config.toml
cutout = 0.25
depths = [5, 5, 5]
loss = "cross_entropy"
max_grad_norm = 1.0
batch_size = 128
weight_decay = 0.05
Rows from block 10 of a small image classifier, named by matrix and row number. Rows with one number belong to one neuron. Each number is 200 + 20 x the weight over its row's rms, rounded and kept within 0 to 999. All counts start at 0.
After each neuron's rows are labels from the 100 images, of 14976, where the neuron reaches its highest value: "top examples" is what is common among them; "peak on" is the class under the peak. Only what is clearly more common there than usual is listed. The data: simulated grey scan slices of phantoms with and without marks.
# fc1: MLP up (model.blocks.10.mlp.fc1.weight, 1024x256), inputs 86-171
# fc2: MLP down (model.blocks.10.mlp.fc2.weight, 256x1024, transposed), outputs 86-171

fc1.10,203,221,214,214,179,184,202,180,193,220,225,238,206,207,216,224,213,197,179,207,225,203,183,207,227,204,193,192,170,231,188,189,205,197,201,163,208,189,179,230,161,201,228,223,217,210,182,193,212,164,190,181,198,171,189,197,218,190,215,169,191,211,225,247,204,191,220,191,204,193,191,196,226,210,248,179,190,230,192,242,198,233,195,243,196,173
fc2.10,202,241,198,222,194,190,201,230,227,198,199,225,215,209,214,213,206,219,199,219,230,212,192,199,194,206,178,192,176,218,166,194,191,190,190,211,208,182,183,239,174,229,191,187,183,201,177,197,177,212,211,226,221,200,256,194,206,202,199,153,174,220,226,209,209,227,246,212,203,204,207,205,193,189,215,206,181,177,188,202,211,249,213,173,202,197
top examples: several spots; side: right half
peak on: organ; soft tissue

fc1.633,179,171,177,203,196,194,193,194,215,225,234,188,223,192,185,227,232,194,211,190,205,205,209,235,184,201,209,201,189,187,207,208,204,218,203,188,182,204,204,228,187,188,182,192,170,204,198,204,176,201,203,184,195,200,230,208,177,181,211,199,200,233,176,209,190,175,220,202,195,174,199,220,234,200,224,161,200,217,190,207,179,158,208,200,226,186
fc2.633,215,191,224,188,184,188,222,213,186,237,169,179,203,218,185,188,237,192,195,217,196,236,202,224,211,197,215,179,208,152,196,193,229,173,198,220,224,202,210,168,229,189,159,204,215,197,196,223,213,156,321,193,187,219,206,214,211,222,205,202,184,161,195,219,187,200,201,186,211,211,216,212,201,191,195,198,229,200,176,194,195,174,193,227,197,183
top examples: dark spot; side: left half; limb
peak on: organ

fc1.614,168,201,239,183,160,211,225,205,194,223,182,190,218,197,186,198,183,218,204,196,182,208,186,181,169,200,164,238,208,213,229,224,223,206,244,189,226,173,212,183,202,226,196,215,157,212,188,158,233,210,168,224,180,205,192,235,192,185,198,208,200,199,169,193,180,202,195,204,195,176,179,194,223,219,203,214,195,208,208,191,222,198,164,175,222,194
fc2.614,174,204,212,226,206,223,212,200,178,220,185,204,185,149,183,198,197,187,184,169,187,195,222,181,190,185,197,208,197,175,193,212,184,177,212,173,184,155,205,227,210,217,207,186,190,183,210,173,165,208,304,188,206,194,219,218,202,229,203,191,229,174,187,192,208,197,228,191,166,212,244,223,201,228,237,199,210,188,197,205,237,180,191,195,188,207
top examples: several spots; chest
peak on: lung or cavity

fc1.540,190,221,224,236,216,193,193,213,204,212,173,164,217,204,194,178,186,215,211,170,197,212,189,179,170,197,176,238,202,205,164,179,198,232,197,191,206,163,207,199,188,160,195,154,184,197,197,215,177,216,141,190,226,184,203,179,197,207,203,172,185,183,144,199,149,189,179,191,175,207,241,219,223,215,183,211,208,246,223,203,193,204,196,173,203,212
fc2.540,196,180,165,213,213,183,211,195,222,199,161,220,190,201,213,202,206,199,219,220,169,216,206,215,185,216,198,202,194,199,154,166,183,237,215,198,168,199,242,183,236,174,232,204,184,197,177,196,215,162,168,200,192,218,191,228,186,164,184,203,200,187,177,221,173,205,234,224,195,186,219,226,235,209,233,235,249,171,202,218,189,168,223,195,213,198
top examples: bright spot; chest
peak on: lung or cavity

fc1.305,180,220,203,198,220,208,218,183,182,213,174,178,216,189,188,205,170,194,187,203,196,189,198,239,178,172,210,187,192,209,225,204,200,234,169,226,198,218,197,167,213,169,203,210,211,208,210,202,206,204,192,186,215,209,190,193,218,195,205,235,151,184,182,209,206,183,212,212,181,213,220,196,202,199,181,201,207,209,196,190,217,197,171,249,170,176
fc2.305,166,200,188,186,205,189,191,153,209,177,211,210,158,207,193,195,200,206,186,176,179,178,198,178,208,200,181,184,236,212,210,179,187,189,187,240,197,235,191,181,237,223,173,214,190,172,195,224,218,207,219,195,199,214,160,209,169,201,178,193,198,229,204,192,189,233,191,202,197,235,207,194,206,169,212,203,188,189,178,212,182,192,188,238,220,230
top examples: dark spot; side: right half; limb
peak on: organ

fc1.295,224,207,209,196,213,181,210,194,167,192,187,220,213,236,179,219,212,208,176,233,145,174,210,189,187,212,203,194,211,227,195,211,218,188,158,207,183,202,205,215,167,217,189,188,191,177,186,186,216,181,244,174,199,192,188,223,156,205,188,221,220,218,194,165,202,198,193,218,158,202,187,178,180,207,196,212,204,189,225,207,206,191,186,179,200,222
fc2.295,204,189,198,176,203,228,203,215,174,215,183,202,204,209,206,206,167,193,205,201,178,200,204,187,197,214,200,189,180,189,184,211,172,181,238,200,205,185,192,219,213,191,200,204,191,214,252,209,164,200,423,215,202,190,212,178,198,168,202,190,186,202,181,169,189,206,195,216,211,212,199,191,214,222,216,201,200,195,214,195,207,226,205,196,209,190
top examples: bright spot; chest
peak on: organ

fc1.257,224,180,150,195,207,184,168,187,182,220,211,209,183,209,212,183,209,179,183,222,213,196,169,225,193,206,194,212,156,215,211,217,204,210,178,195,214,196,192,179,186,215,222,188,193,209,197,168,219,207,145,185,246,165,223,233,174,189,196,187,193,237,219,247,210,203,201,178,214,199,172,211,184,239,207,208,169,191,227,210,164,206,230,217,218,182
fc2.257,214,197,224,169,207,191,174,231,205,194,217,189,211,243,227,223,204,197,185,205,208,192,190,211,196,189,211,169,226,203,236,191,183,184,204,168,206,214,192,194,202,186,228,216,188,201,204,140,194,201,189,186,209,172,189,204,216,192,210,201,195,203,195,225,204,200,235,166,177,183,175,202,229,220,194,209,185,196,231,194,184,176,204,213,210,188
top examples: several spots
peak on: lung or cavity; soft tissue

fc1.525,220,207,217,182,185,189,189,198,242,217,203,217,167,219,196,205,154,220,206,183,179,180,168,204,189,234,201,225,225,216,229,185,197,230,224,206,185,166,207,180,189,199,217,195,190,205,192,237,192,215,136,196,219,241,186,182,209,173,209,181,221,196,172,221,197,184,217,212,183,172,179,223,193,178,188,201,195,223,201,186,209,188,164,167,224,216
fc2.525,193,159,186,200,217,202,201,170,192,231,209,197,193,172,190,207,173,180,196,204,205,174,202,206,187,222,192,180,225,186,217,191,190,170,210,190,226,195,228,210,213,181,201,201,196,181,198,222,209,198,196,201,205,194,191,207,206,180,195,183,228,164,202,221,206,197,295,220,237,175,204,203,177,177,211,206,218,184,173,223,201,165,210,180,196,235
top examples: several spots; side: left half
peak on: organ

fc1.676,205,179,199,185,146,212,182,229,237,217,197,182,192,202,239,194,250,163,206,193,201,212,210,196,216,162,190,174,195,218,187,213,177,215,201,215,210,178,214,203,191,189,206,190,190,148,175,171,224,213,208,206,193,166,230,174,232,235,207,192,186,222,235,217,212,243,223,203,212,226,172,195,197,215,232,217,214,202,200,199,200,198,195,197,188,227
fc2.676,215,229,170,187,193,214,213,191,209,194,230,207,192,174,203,222,205,183,195,196,179,206,173,198,196,155,202,236,185,164,205,207,245,205,192,195,175,201,184,211,212,217,204,211,221,186,187,188,229,194,259,178,222,200,166,189,211,199,184,198,225,198,203,166,169,211,214,190,251,212,220,196,221,211,206,193,204,168,203,198,206,221,169,179,188,198
top examples: dark spot; side: right half
peak on: soft tissue

fc1.658,178,173,210,218,202,234,171,203,182,177,229,197,180,185,208,228,204,158,214,196,200,186,202,218,203,193,214,162,204,185,231,193,203,154,180,183,174,215,191,218,180,189,213,214,181,199,206,166,219,190,191,165,175,190,193,171,196,199,213,216,170,208,225,201,217,172,207,194,224,195,216,160,164,203,198,218,199,214,178,172,194,204,181,191,173,193
fc2.658,183,216,203,225,193,183,226,178,199,202,171,217,192,236,217,192,209,209,211,193,195,192,202,205,184,223,177,201,219,196,197,195,224,179,227,216,219,172,216,163,208,202,222,219,224,176,222,219,218,207,332,199,199,209,226,213,219,213,185,158,166,238,186,177,205,220,184,198,196,193,209,218,143,205,172,180,188,218,165,204,208,224,231,181,218,210
top examples: several spots; side: left half
peak on: organ; lung or cavity

fc1.454,181,205,224,216,175,167,190,206,210,230,184,202,203,215,175,181,187,208,214,170,178,199,178,180,177,223,154,234,202,191,223,197,203,212,223,197,190,166,180,190,208,170,188,202,189,201,204,173,222,218,179,207,196,188,213,188,188,210,202,223,193,188,181,225,161,227,190,200,180,176,242,198,209,206,176,203,219,220,230,224,219,201,189,184,213,202
fc2.454,201,188,198,193,205,207,209,232,221,175,194,227,159,194,207,218,182,209,227,220,163,230,168,222,198,206,197,209,196,163,145,193,175,196,241,166,165,173,230,219,202,224,221,199,204,199,169,171,195,192,189,189,209,189,211,221,192,201,180,208,202,189,180,192,200,232,194,203,144,211,225,211,201,240,210,201,233,200,210,213,240,207,185,175,207,191
top examples: bright spot; chest
peak on: lung or cavity

fc1.168,222,177,200,173,162,216,219,193,196,209,198,156,220,176,190,230,194,222,217,192,181,176,183,182,212,207,224,191,191,218,192,190,166,187,222,197,194,214,206,210,180,206,200,183,193,185,198,207,205,197,202,215,209,195,196,224,163,206,190,176,218,200,158,176,155,202,191,180,178,221,245,227,180,209,191,196,196,176,193,212,180,194,213,204,219,199
fc2.168,177,180,215,190,216,205,195,223,176,207,186,183,201,179,173,207,205,213,207,212,219,188,202,173,217,206,209,188,179,178,179,195,181,176,202,174,187,216,177,187,204,207,195,217,164,174,195,211,204,166,332,206,222,210,206,187,207,189,188,179,235,169,195,205,222,227,231,179,208,206,215,208,168,169,191,194,234,190,168,207,208,196,207,199,179,213
top examples: dark spot; limb
peak on: organ

fc1.368,207,187,219,207,177,208,219,231,190,246,217,208,194,208,232,246,184,233,235,193,188,199,180,154,229,185,212,250,206,181,215,207,194,207,243,200,223,183,206,160,215,201,205,165,175,221,187,204,169,202,183,171,215,228,183,199,211,204,246,167,200,176,180,186,228,157,207,193,177,182,164,224,231,206,218,205,152,187,183,188,200,209,230,204,183,208
fc2.368,222,196,221,201,156,206,204,218,200,219,178,211,186,192,165,219,182,210,182,183,188,217,215,223,207,205,197,211,202,194,201,211,189,186,228,185,200,223,212,194,233,200,184,207,189,251,259,227,195,216,111,189,210,231,230,195,216,194,209,205,213,194,174,203,218,213,200,235,202,176,215,201,204,207,208,191,174,171,224,206,214,199,194,195,200,208
top examples: several spots; side: left half
peak on: organ

fc1.391,173,179,213,215,170,182,191,236,198,243,169,195,217,222,213,187,201,234,198,163,176,186,195,199,214,203,169,223,201,226,199,237,199,239,182,192,228,191,187,217,209,227,172,181,203,184,199,172,227,211,168,209,215,202,192,204,175,202,215,215,214,204,180,196,134,211,214,194,172,210,229,222,234,210,185,203,232,226,203,189,214,199,176,154,224,220
fc2.391,190,213,202,214,202,186,231,206,224,187,159,192,206,186,222,224,218,218,201,191,191,237,192,176,203,184,192,201,211,185,194,207,190,212,206,180,188,174,215,215,215,182,216,186,195,194,169,188,170,186,254,186,171,192,196,226,191,199,199,204,203,217,180,208,263,219,231,190,153,218,213,185,209,196,228,215,230,208,200,201,241,188,181,213,216,222
top examples: bright spot; chest
peak on: lung or cavity

fc1.62,212,209,217,218,211,192,211,202,197,188,188,189,204,222,221,175,187,174,216,181,171,231,211,191,192,220,180,241,189,205,173,209,171,217,191,199,225,172,202,186,181,179,237,158,191,206,230,201,210,196,164,172,200,207,209,178,172,194,182,228,170,201,172,198,193,201,223,237,183,216,233,227,221,227,168,225,233,223,222,223,227,246,206,172,178,222
fc2.62,179,189,158,215,208,196,228,183,223,193,175,204,186,181,199,192,203,210,239,204,147,217,182,213,222,221,204,228,207,176,184,181,196,194,233,206,180,207,208,196,233,200,209,211,214,213,163,150,209,196,175,180,206,196,186,216,180,166,221,208,217,177,157,212,176,237,233,202,175,216,213,206,185,209,207,185,239,202,209,229,198,189,196,221,208,216
top examples: bright spot; chest
peak on: lung or cavity